{
  "arch": "gmlp",
  "model": "image classifier",
  "width": 256,
  "loss": "cross_entropy",
  "residual_init": "scaled_by_depth",
  "orthogonalizer": "polar_express",
  "l1_shrink": 0.01
}
Rows from block 2 of a small image classifier, named by matrix and row number. Rows with one number belong to one neuron. Each number is 500 + 40 x the weight over its row's rms, rounded and kept within 0 to 999. All counts start at 0. Numbers have three digits each.
After each neuron's rows are labels from the 100 images, of 14848, where the neuron reaches its largest size: "patch colour" is the nearest of a few named colours to the mean colour under the peak. Only what is clearly more common there than usual is listed. The data: simulated stained blood smears. In brackets: how many of the 100, against the usual share in percent.
# u: gMLP up (value half) (model.blocks.2.mixer.u.weight, 256x256), inputs 0-36
# v: gMLP up (gate half) (model.blocks.2.mixer.v.weight, 256x256), inputs 0-36
# out: gMLP down (model.blocks.2.mixer.out.weight, 256x256, transposed), outputs 0-36

u.107:499534503494483468492469494508410506482507498519499512308520480505512390506494497590504410497498410508685518581
v.107:526585495498472500499445506499381499499509503522533489491487322495514469509515519508500499491500471501499614500
out.107:494508497515497508501505496484452500498548498469492448505517501501409545438503496500486501618502539438494407460
patch colour: grey (27 vs 9.1)

u.54:489499493472507510498480476452486500505474501553499436499596581499515499506470513499515500458494505435490498513
v.54:508483516425492502478498496519570504561487439560514506508512503515501497492586489496504534530464495458504502505
out.54:523495501499501495506499514500510502509497479499458502598498525502487500499467512515525500497281430500489538501
patch colour: pink (97 vs 63.8)

u.76:507544499513497529442374483511233499492494503489538489505522495498518492548506487535476487507503410489491513506
v.76:467516497482501502487573521500504517458406496491499575495452497501502528443480472495500613466621479505525500503
out.76:504500496496501535507596500501502485496504501500531519592466625501461518500501512568510447513430503503489596498
patch colour: grey (89 vs 9.1)

u.16:504451527500455481507526488513504500502500496495485488501528512498514514501500349503482503458578513501510497492
v.16:480503494501565499498454506514468506565446529582528502496501453542527497498493504524493502484477498503502436516
out.16:491487564458453471495398493514465462505498496486481498527501497488492496508459505501474490503491624410490498502
patch colour: pink (99 vs 63.8)

u.87:436514490493432506391507527510581512479498516558511507640501501490616467492496458497495499494498502538496504365
v.87:471539508541504498473532501506488506448520501513512505480476490503482483516490464513497515531553507509506491400
out.87:516542458500503534499499494504579570498503500442493530546503504486507510544518509504485528497503505501503492503
patch colour: pink (98 vs 63.8)

u.21:479508509499564496495502494492485494479497487509502498509511498505474636473504542472446511527489467496521501480
v.21:496358531500508501454504482518497480503425526517388499501501502536501502515520544437483501506446503501536500505
out.21:501481533500501497500499501495501501503504524601431501513500499500503441504525495506490463554482467498503501511
patch colour: pink (99 vs 63.8)

u.194:558499514501612542448501500454475499539499498381534517500517506479503531498484508492464496491412504509487502509
v.194:510499503539571513340514500501494467539497502500506530541544505498495504510386504505477494498457469581491524498
out.194:420516495500475499506486500506559487460491455524496494506500503527505501469464498599520570538500473450506498412
patch colour: pink (96 vs 63.8)

u.117:467493528507511500498506532478524502465468552543490453511520515499532498510471552483562499529437530498520620466
v.117:493532498502507501549502476491475510419496506480426465409503515499510474529482500365533501481496515498510679492
out.117:501487501490522516504496460499497432513499471518385507488481502510535499502500556448536477529495545425503486496
patch colour: pink (96 vs 63.8)

u.56:485502496501507462554531528478482501503496500504583509485515504498517505492511635514479503497520515452471502487
v.56:532509438505497504539504472552493529509404543477559550499353499478564485524454506579439503511499486488513474494
out.56:520509487475506599461503501501501498419498507488492501545488466555499499503502473500500465498522498509494467552
patch colour: white (65 vs 24.9)

u.125:533494484601513500499512502492419480509513509495499608497490498494500500454502512502500499506493482463479463533
v.125:503535481479504528549516500503496493491538484546506490468506487479526502500501487495480506529489491500505506643
out.125:495499509489500498502501491497513492485502500500597475503499560466507500502516505500502496466444501497494492347
patch colour: white (64 vs 24.9)

u.245:499480553499443500500501501504499497500497501497513497561496532506497499527502500508525520499514497451508500473
v.245:500500500499500500499500500500499500500500500500499500500500501501500499499502500500499502499501500500501500500
out.245:462545494514496496510480514457500606500499499500500547469498499497501452503500514499499505491497500589460498514
patch colour: white (56 vs 24.9)

u.75:499505505497499539501482504489494523434498492505472508558475505492497536514491518493500503542505723501404494500
v.75:492493498478516487504517471489621399479499581410541506442510534502496554496493522551506536495495500497534499560
out.75:479499458473504501520453495448490492528501497455481447496508503483491502500500499505512490477511498502426495630
patch colour: white (85 vs 24.9)

u.105:488485425498497496506469435382577507479496492492496501507481501554460500498480505553545501481469509502588544471
v.105:505490505507507499453501501376548502512479483494505522507503499467530501479497472606504534498495482642554528465
out.105:510496545518477318499524577506506456525528492499489638501523477502497497494498499496348481506540523485496500498
patch colour: grey (68 vs 9.1)

u.31:483496489484499497499476519499424499457574501353445466505491501538500434419495492498503482501502499523509499511
v.31:482533506472490485502527499598495506498532503488527480502502512501525500493504503501497494450455570497392487506
out.31:500499501514501500483317501496503550476422501495503500508511530498522479499505500496516501524504501496469509497
patch colour: grey (69 vs 9.1)

u.176:495508487484543452498510542478527495505524567504500506398501507491475440481618501495514524561498482501482569484
v.176:501503501451497513468493459497500472499484484499481523481502508551491507397392573421479544498497496569499502480
out.176:496492456451490500492495465503510499500499499481510499501437563447452519656497498523503496396501501468501499473
patch colour: grey (27 vs 9.1)

u.255:527503478498481500505475467511492479620453506497501470506464547512511489501501502397486498472499344490481545498
v.255:504496476510493486513349497494501496503481487511500505512469516487500496497499522480495495522628091493505467501
out.255:500503570522522500503499504533502543250502499481497501500505502502498500476506518500494537512500596489518520512
patch colour: pink (98 vs 63.8)

u.182:505521474526508497515502497531519487500503498503515564498505472494494494485484469502499462496533501438524725484
v.182:500448444500545522567509493533509488480501454500499499530499475499490570474497432492492500499501536570498579487
out.182:497497542500502494432522482499412538492517514462684501490497504499475472501500528504496499324492554502502490499
patch colour: grey (56 vs 9.1)

u.35:436487444488515508497462528516496523506496560500501498513581497491499495475507477500498500467502495495499482523
v.35:496490499493500511500481509474508486499443526489526492465512474396501480501368494392501533456450520524509500506
out.35:476500501508503408500485504498499507531608508500499503499489511489502496426536457498502488506498451514481495467
patch colour: grey (52 vs 9.1)

u.133:483495449491497496502489489504373522502498488504501496493547488412585549504498495490618501492495503484508625516
v.133:500599527488503497520463494405515452508500547507500426500501519535502522540498517514488622520502453496505471494
out.133:552510500490499449499520514500699490517500530494390501568500500499503517551461502658398500522498501498445440503
patch colour: pink (98 vs 63.8)

u.191:492508503502499496500520504474512539525515354507497499517500496494498450498504518496499490498546602483533508499
v.191:596509501487508533479494507503516524430506501550544500511504506501489502505459572389503551511524498509524507489
out.191:492575505477557609459560372449414506432473564476487504494500528538430524499500488501504502392493554571499510506
patch colour: grey (91 vs 9.1)

u.36:504498501454495448505503434501511473494469528502494544510481500514499502502486502525500499499666531502530475490
v.36:372488495468498501536522479401503502513575497505471506401496499601534569500496532472483508486503489493484507486
out.36:499498496486519500495502568500511484449495503542568497492500502436555517487465494489525523457512533517522506491
patch colour: white (70 vs 24.9)

u.4:507445497498503535514519496489499415488450500450537535530470473464472537519406505500501539500510509490615503524
v.4:515541507489533509523495501536527477483495486564498527435501502522473502492493496525515493502638500501498497498
out.4:498509508535466500493489480498563512502420527501488494503496490491517484495500499501494534462508559501427489500
patch colour: pink (97 vs 63.8)

u.167:505485521424486530494502497500502502486506489500489542498434521458505439512496506555506420502524504503520497527
v.167:441470428518474530499608430431394543504480603515490507362510506503499525515492498445495663500515399522496484512
out.167:458558492518508510500498500502496497502514458561520468490499516503499497503497502419505663471611494498499500519
patch colour: white (65 vs 24.9)

u.238:685501505504499483407482499541502503505501501492497499538496507497437501493528502457490556502503586498506431374
v.238:467471496446519501496509490494488487531499480509519707488544484494499495497500554514503436515583504496572507507
out.238:485501515504500498501503504504511506490495498497516500501501500507502527501440501703491494502461528531438496486
patch colour: white (89 vs 24.9)

u.50:545522648499457501523489500501489524477465517482487501511478495507500481530509500552500483502582511501501503497
v.50:529488503527508494480487477467500556500448513614501498473497508511480572503482503506498484395521467501496504399
out.50:491496376434482764503499482507512515504500498493528470583495502502506499495501399548495527457495493502480499499
patch colour: white (62 vs 24.9)

u.23:496592502514497502510534504529464521487503496497444444596498498503505498501493501504499493499491348501477489501
v.23:507579526474499500491497511521501500478513504499495519491498490524503484499469517497489499498428508515502500499
out.23:500498503418458497500464493497522506464472530502504500504496504496507566503498549599490474505334531461495502504
patch colour: grey (56 vs 9.1)

u.11:498400496471518585535505466500442478504500495494498527515504477369500514494504500510500502492493517505482491494
v.11:497492510482535520501431466481474510505501503499534480490502497470509522479511501498503520361536492494508532470
out.11:504492447429504500523491344508457502498520483410500506492502501513524547549496560504502513443518471503438495500
patch colour: pink (97 vs 63.8)

u.149:466463495520502543512588447505456505549505424535531523526499468573498500438511497490497491494491499496549526504
v.149:494511478502488490477462497491466437390492504484409490461501501502499504534495479459504412548503486511500566706
out.149:502502503464466436502496517524520490513487516522372495497499493457547506508495521493497489552511502494501499500
patch colour: pink (97 vs 63.8)

u.80:503515501501471529524501524492493500506504506627519433309453498352504531474500488502504501494499515538505511499
v.80:539445498498495487539496601451497533501498504494362700491499500586505407493495537501506453496506427500507502529
out.80:497500499480501458526481368500468498501510498488532502505504500507556462500496510503514493504502497500505526496
patch colour: white (62 vs 24.9)

u.202:501370494537502511505531526418501407497469502497502496453402494498485513483497489512506358459454510661705498562
v.202:498419504532506449496498526498496485500363488517503459528500509451502367484460501501495480464502498432609498526
out.202:527501501597501619490522500513530485391489476397560501680571414503391505517486496503536496548505510502526503500
patch colour: grey (33 vs 9.1)

u.177:495499499496544450496504535499487498501446505514505509477427520545520502501505394425503487501493479483435501509
v.177:518525531499540499564507493525502531379480501517495495515483505535496516507498502508500518526505504498397507508
out.177:495391523606515509495633498502504506505524502492500460497704465499494517514499497506501532500495503475528498510
patch colour: grey (42 vs 9.1)

u.171:475487421435489523528495521512657483416531444606502458509502507490499500510484504505500516526515501490502503498
v.171:507493438264460587499489599494531512435505497573502475495449488462498492491493536501509471482580502520511571478
out.171:520572549550516494475496474470529501521500520303503515512519500502485483507511500498472479501409489496493502499
patch colour: pink (97 vs 63.8)

u.178:589507493501488502509506600505499507514494479516459502504487496574482494494529540530501505506526435501506475503
v.178:526501493499501511482485504577511475637514502510629503497499511498511481460490512512474500501511502513503492459
out.178:475458483507494500501501510527516546510508517481511519506500495497506512509503502564501498497378521516466502478
patch colour: white (75 vs 24.9)

u.234:499488499507500498498510487511499498593458509490496501500504556502502518496529515499503478467469499522619424486
v.234:492586497494486513465420490390498493491358478549499487362487521477496511488497504494445614430500498501590419487
out.234:490495550502490451479483506504578441505480588535555500441498500565484501476500507481497472499523487498480502441
patch colour: grey (30 vs 9.1)

u.226:537473501496493477470483470508452518498489498505488560505466500500572502480417463475422515472448553499486539249
v.226:494500485499515462503491505502463460465502508493425511492525505518521502509505469503498559503530502501492561414
out.226:497500393501491511530523494506508505437507455590496495492518501499617396507500570500460495439557500503486499491
patch colour: pink (100 vs 63.8)

u.98:504506654472513502522493535525554529459499517600543486518485500496459505523550497523499521490470488500532509466
v.98:498554437524503593500517499481428501535364502491505452479482527495499477494487507490401503503495484471500494502
out.98:497497488346507460501458403434516500486417499523483573496610528540517504499501497499494500500681497503569505501
patch colour: grey (71 vs 9.1)

u.57:518483522499498496494501431560526501499501502483430501501439499533527504502497500519498504504505495500540469496
v.57:518520517485496458477491403557518502504502499420511498494438516499511507499518486567501496527501493500530502547
out.57:524558520494505501520483484499500480544500503493493578382508496542546498498500496511506489498497532515500484498
patch colour: white (63 vs 24.9)

u.123:496500518501480436505471390531501512487475509520495459531494498515493500499470481494523568582528643481330498518
v.123:522505491414508558513509503495497500502538496644553506402555552549477504503517549508493528486591467501550499498
out.123:477522498498499450501494499493535446502515438497496501484477504497495472504513561489483533485503409501494371500
patch colour: grey (41 vs 9.1); purple (28 vs 2.1)

u.14:494503531501500526506576555480544448710531481501500492514537532502499496460510481500498498515504453496509506483
v.14:452504488512502502499500530504505526503469502483497514496516504486451495499490494523514507511517503507518665493
out.14:538492449496520526543598503533500493474497480458510527496503500493500498539483494503498542496502507508491499496
patch colour: grey (51 vs 9.1)

u.122:483464502495478501465493579527526473489492513500527496500498500478479501503545508504505516561446507500504502502
v.122:489415480500466499490574496544502495487510525515502380536577457493498529512550498558512510524493472498494497501
out.122:505514519604499502528592361500519496513572504448500516500497500540539425494408491488518478473507510508489500485
patch colour: pink (97 vs 63.8)

u.222:556505527561387547494536492454501463486461443540479500505561519507458510496500586497489565524544720499559501484
v.222:498509501498520456340504491492508497569501500449497559500529501500506501436487510499515526473573539478422430466
out.222:464499576489495433534503489502501500511481493502515479471496496500477499499500491492521489417500481527570522511
patch colour: white (57 vs 24.9)

u.130:503498517494504503428504486504490500455511458397500500501499506494500503516495504440529488496507497420536651489
v.130:510497504527499511500507499503502510498528507408508551503501479482497498496488545500527514500451493476496386505
out.130:447491456511431502501497504501500503524502520594503500502497587519491500507502496528495511517450506513510500489
patch colour: white (50 vs 24.9)

u.239:556472527501499498509490504500511546499511370481523502563493532500503456498502502436489475491535502505493531339
v.239:603511500503486453513348412521516498503500484610499509492499499459499485501424482499441501485521500565454502411
out.239:500501507503472498477509426516507501492485548542500473495498437497492534449527434506497521484519486498503519415
patch colour: pink (99 vs 63.8)

u.55:525504517502462448496497467513445501493440498472496498506521489524417540514517504502505496479500528483493431498
v.55:519593518501501502593500487510498499520539494558446550481498467502494486499503495503503341524413501501524496459
out.55:493503502521490499502499559487531500505513445543501471501503518493518501502472499503499500491495501608500546520
patch colour: white (73 vs 24.9)

u.181:506554480562495491500496493500504474499497534490485501501498493491489471499496413495502488492498507494500553501
v.181:501498373501467467563512517529535476517504505373502554475474471506510495520502500492500497513545524493496489525
out.181:549501558512495496552500480508494538503431535440476504491632502533472509500517496494502499506406511504486372511
patch colour: white (57 vs 24.9)

u.243:464570502574494607459496513523571579498502483494503673493519504527526484530504496530448513500488501555502477437
v.243:534501521384507502609488506473413364534517505487478378431567500397501653410500471522499501507487423476514488555
out.243:405561499503496502491499547499675500577507512496501519468525485565419466516501491622517443520500497500495511470
patch colour: pink (98 vs 63.8)

u.246:492501499503541475506428493649518428500710540497502508498477508495442471506498450365507477517500429595521469502
v.246:502464505489588517510469485472499412509495498495518478628497501498473548502503490489483497495536499501438501497
out.246:497499367505497490544506465511491504500469430501494377502510499518486617432642488512456499495437505505448486468
patch colour: grey (30 vs 9.1)

u.70:498477520567620512498501496498497501499548497502559497526563521504508484505531573361457465448492514500494367502
v.70:543528547453507544470485489510503406543504484464486496475526432492493538499501503497514502501500493482498506594
out.70:452578503482502501532627461486646456503526501465394503580500493503462512526357525565482449489521499429506498500
patch colour: grey (74 vs 9.1)

u.112:508493481507502467485487502483507518499589494506540502508503454483512474497500499486503505540402580509387503596
v.112:495505498493510512578497504638493495560496498395491511459526501502435502463493490541498495486515540327506511507
out.112:518495487261495456500460467505503495499493527512501495498496497502500526446499504508377453498501496533513502502
patch colour: grey (78 vs 9.1)

u.113:486461411534455512536498445487527502516501509568498488490487499543501497490499510506502457527511501501500486405
v.113:501500434551443503498503503494486465486505524568479521409508512552501542489493493500500486510494517510513496488
out.113:528515511504569500476494517498510473500473525442522498509494521476477508498530513496483568494434488501529513504
patch colour: pink (98 vs 63.8)

u.126:506524480501528533498506500471523500494419516379493519498502499553522455504495474514503516442538519493490426376
v.126:502502558463546508503506493348500515496500500374503490490503501475504498515442518536509445503449488497498507504
out.126:494442504497502498501501499499474561567503501592514515495498512521496485504521496399500498561493397509548498601
patch colour: white (50 vs 24.9)

u.213:499499456535500496513568519497336499485499496510520437495482500592500495431500419437590494618458500582480497492
v.213:498508486487421507544504488497510540490483528495507494500485503430502500514505503509516501531499500538492556490
out.213:500501512489465499500480506491535336525520499482495500370497498498503440498497596559430495493525503498520489580
patch colour: pink (97 vs 63.8)

u.72:497502524549525533546600504479562523492485509378503537491503499452507504503501460470504520501508499510518522413
v.72:496496506515511501573518482480500497469494489500541554524491503514505505561501442499502450499501504497496462499
out.72:493500496463477344502447501499503526512513500680500502482498511470500564470489501501497443497491500493336497538
patch colour: grey (28 vs 9.1)

u.22:491498439530502524399501501498483499479485481546495498500489503499500457498525402505499509493500515498501505500
v.22:508513414495505510477510486495500469497489483506488600499500495487499502500501500500510496451505511500506501476
out.22:492493501497477496410507500498490497469463500536526508472505562492548476502454603545503420507467555522448496539
patch colour: white (74 vs 24.9)

u.252:507539501515501496495498520505568514498505516510491609501490498489501501504455554581473348519495500501506496493
v.252:501560502539502467458498414490510482502486486508502498497492508442479503502462515348455507527539487558497541537
out.252:502491458396382560461490471508510445499500509501503512507501505494496405507486493533501499466502513499416498461
patch colour: grey (46 vs 9.1)

u.143:467476491498491492595370471410510502369551492500491481489485532484489444497476477504501522446456647537510532501
v.143:498478468492524512500466502469507487503502500496516501496511508520497504502506464500500518428497407508654508506
out.143:508573504486487520446526471515499499540527538503479495498548499621516506495466610499502496531525496434497498504
patch colour: grey (53 vs 9.1)

u.241:501505515555498492500525519492480497435462503508517499537494556498504405468507504509506496496480502498495472471
v.241:479501510571493498484506501522492489502502593497503491383499498491501499492514520518489616480499497498447510504
out.241:507491496507505499415506504501505504526507523529497494495509490499506516501498494390500509492499499492502497457
patch colour: white (84 vs 24.9)

u.106:492503505496443480495443503511519494504511505451499607569554553504458518441498604521500465510557501507441494482
v.106:525507492468500508535500516510511510503485334451492619503501539493501469500471503571481457508511500495431546500
out.106:504508479499503500543508402534511492492499500519524491496353497499508471533471499628502566404407504494497505500
patch colour: white (86 vs 24.9)

u.153:470513512501498544501512483498544510501497500507588500520514501500507427500500524492485503502511505498514492432
v.153:499492497524502558485510551492475501519506494510501489503506496500495473492487537477499517601498501526520553498
out.153:505502464503280497502496597501496490489495516507470484493511528501422504518500524505441499465502495501506492510
patch colour: pink (97 vs 63.8)

u.69:500503564491513500428490468457462494499501497496527497507502514499503492491504566536575503559442511510494502505
v.69:499503505499500500596515497496505511488499500500497490486496487498529498497482557518499502519501500475518482499
out.69:500546442506475487498496559426537498497495503470494458432483499499495504498500490494499492499502404457508505501
patch colour: grey (43 vs 9.1)

u.79:400513577583508496479507490463501524495505498508502527480493498508461503504498510538500489518509515463521508475
v.79:500531500494503506517488500509511500490493504453432529545490495502487531501504527527500401501464573490539499483
out.79:511502477445499466508501577490496499606456507475490502509481515500519486458502532501500485488498440498478558498
patch colour: white (69 vs 24.9)

u.40:496547489513505464500501494436494503494501498509507557556501556490455568513500724448483507499501512497520539502
v.40:502471512538545469449498504513433497502499519549528499521542503528503613495499493474501536499499477498494466492
out.40:529496520494519486469524518499464489518501529511499531501497500502498498541496498561328480527562504502520496536
patch colour: grey (28 vs 9.1)

u.192:491495416614508515650508486501497501553491488496409550510493496449502499455515499439519451499489507503547376493
v.192:445498433522580497494538506495614492470484400518466519508498459482505493503477489502498532548468512586524486498
out.192:467594601420551499421498516509589501458524488455506418514501507497496451502529516503497585478499544500498547497
patch colour: pink (100 vs 63.8)

u.114:278428502514506527515487501511487507336550501491500453496480494501499502453489499495508536500498502500522510505
v.114:510490568458524500496506510479533502498575465507557520495536521502499502481536367457498499512544495570506503533
out.114:496497496501476502509504493547507488472442419633382444505470499477504501494528541502431442551494589509501478505
patch colour: grey (54 vs 9.1)

u.29:482490499497499502574536500492500508536518512436489461504561425463497530588496471517497553358498572476492500486
v.29:543503514492512536521461452504615567491509486506495454490626485427495499545510473506498500308502589497484442501
out.29:519487540470498515474509420457564500528399517502473440498505497460475511508514499502480409487530450502500489506
patch colour: pink (96 vs 63.8)

u.73:459494405518456508508655645498493500500501511503478496582515503461479438501499497449524510495390560459509536493
v.73:503399498500495440496658520520498505566518556492427473523508445513502495504482574494511547500409496469510497477
out.73:493447488496505499504501493509557501515469496502500516559482500503504500497502502557534476511575490501416445504
patch colour: pink (97 vs 63.8)

u.63:498516526498499501462497496501502507507488497593499468500508550494535475471495556443505515499509609533500501500
v.63:496498510508499498484474478566436514496448500438503503500513495520496538499502499518510493494550501623506473521
out.63:499502456504488498485505472525475521504501499501447570504441506505490500643516491539508314491496488489498497407
patch colour: white (90 vs 24.9)

u.244:576566499499502479474541502476454500551356524542336481471457470499485518501523506496556497500502509517537512482
v.244:588483506536489444541486498496500497503468512506523513451476478504502554465505463501502505654503498511514463505
out.244:491501507490445529606512415524495479443502428387555499501512486503475494494566514423501529604464493522496497501
patch colour: white (57 vs 24.9)

u.248:465486506538520435479557496501504501585482463498505501513505595478493539521503492460500501510502525443498454527
v.248:503516498497500501434488549510335496405502471501501505508485484562501488571502486500561503503481571503506537500
out.248:503517502501499505550529506496587495511524481484455552511519482512509505494456495531498628500495569477483520503
patch colour: grey (25 vs 9.1)

u.127:498494462464507499501439496540500484501527505547499502499501513498494497501502452499473481496504425488489453480
v.127:499510496462501512491509499494505326497480463499515500469533594456447513500478492480497629493483544523538497500
out.127:498502492504447529483467503504484502489500510574525448327497501501505498498464562495500477488496502487488502502
patch colour: grey (94 vs 9.1)

u.93:503436417459504651506495501494500485498490511472500506466497499504498501503511499498478502497494462381497483458
v.93:512498499489499529437487488503496463504544495501498479499495498498500501492489488497499499525512500493441535337
out.93:533500506512428290492504475468505549523510478546510496436488516502522502498544481501487503491430498505496491516
patch colour: pink (97 vs 63.8)

u.179:486502501504503519511507507509502494475495505501497491501503506527385500496505540518487547453497475529492507501
v.179:501571493499502497500408337509509497492498508470500503539506616533460501478631521499499485500493498500458449496
out.179:516501509514494430506452499503496512501488500627477498505494490466503502551504492503543498498600499517505515496
patch colour: purple (83 vs 2.1)

u.228:541471538500489519500492503474513496507499441497474510502464508588468504589548481510499496645459481497490504500
v.228:503497534543479496513501501517488505498497499623528531508505482509500519496515500468468522559511503472678505555
out.228:503501334500508504531522479498538487501561486512455566498491508495495509487511502489509459494510500510505515500
patch colour: pink (98 vs 63.8)

u.0:448501482491496480508517493505513633497503501462348501424473336501503543429502444503499585464505531545532496569
v.0:489499504486503553491663483412504537476505503494491495485502542454495495471502495499500549443495480510502505526
out.0:498440492377503494499503499373521437638639497530564583527512503505601502657498465526460516487497557534517578395
patch colour: grey (69 vs 9.1)

u.218:523461458420500486483498499501502466450505486498517512505461507495513508497504526499507525479510496488498502687
v.218:510502474472484548500482562512501493489496488532500494520503483510494508516496520473425458478493453490500564556
out.218:500501507506515481491487497493495510503491493499496486513552447532528501486500496491418441480505399434500503476
patch colour: white (83 vs 24.9)

u.43:531507506502555464491482496497528478506480503567498514492503501513507500461497503414496482515499464572581535502
v.43:508508540526504502510502464491501501504497500428503497510443442499499526501510495485498453559450522495501430495
out.43:467501525470493500496504502476522495499509505492484498496499521506498497503499505495494497595488526498496472516
patch colour: pink (97 vs 63.8)

u.67:508505511484501499540529483531504496536492552528587514484490502479323494522529469525502494493502497477498499523
v.67:496476501507514566498482489510468501426487423499464543504533505492500642497594530477493504398512494498502454507
out.67:498523555509503508474500497549490519504664482490491501503469500500500504497494491500460500532501500404494520497
patch colour: white (91 vs 24.9)

u.157:500482490372375503523503480442501500517495483504516472436501498479525474555487515417433502515516510507478529509
v.157:501482442507443501499500500274506493541498434499497504501522506497515498545500503493310558558500495641479499500
out.157:467489498500454589506547507507489487498445507548483518505490488558524490500498500547495499500438457496501483502
patch colour: pink (96 vs 63.8)

u.58:510478461503504469502493501479504491464509505504504507485498491456517377503494503501505556534478463500523430518
v.58:498625498473491500519512497501500502506326481505496500481499456512499504497491528492500503558508624476450551436
out.58:502514511484510499493503489501499500394495508498509508491491504494480502498544500501527498502491637498466505509
patch colour: grey (66 vs 9.1)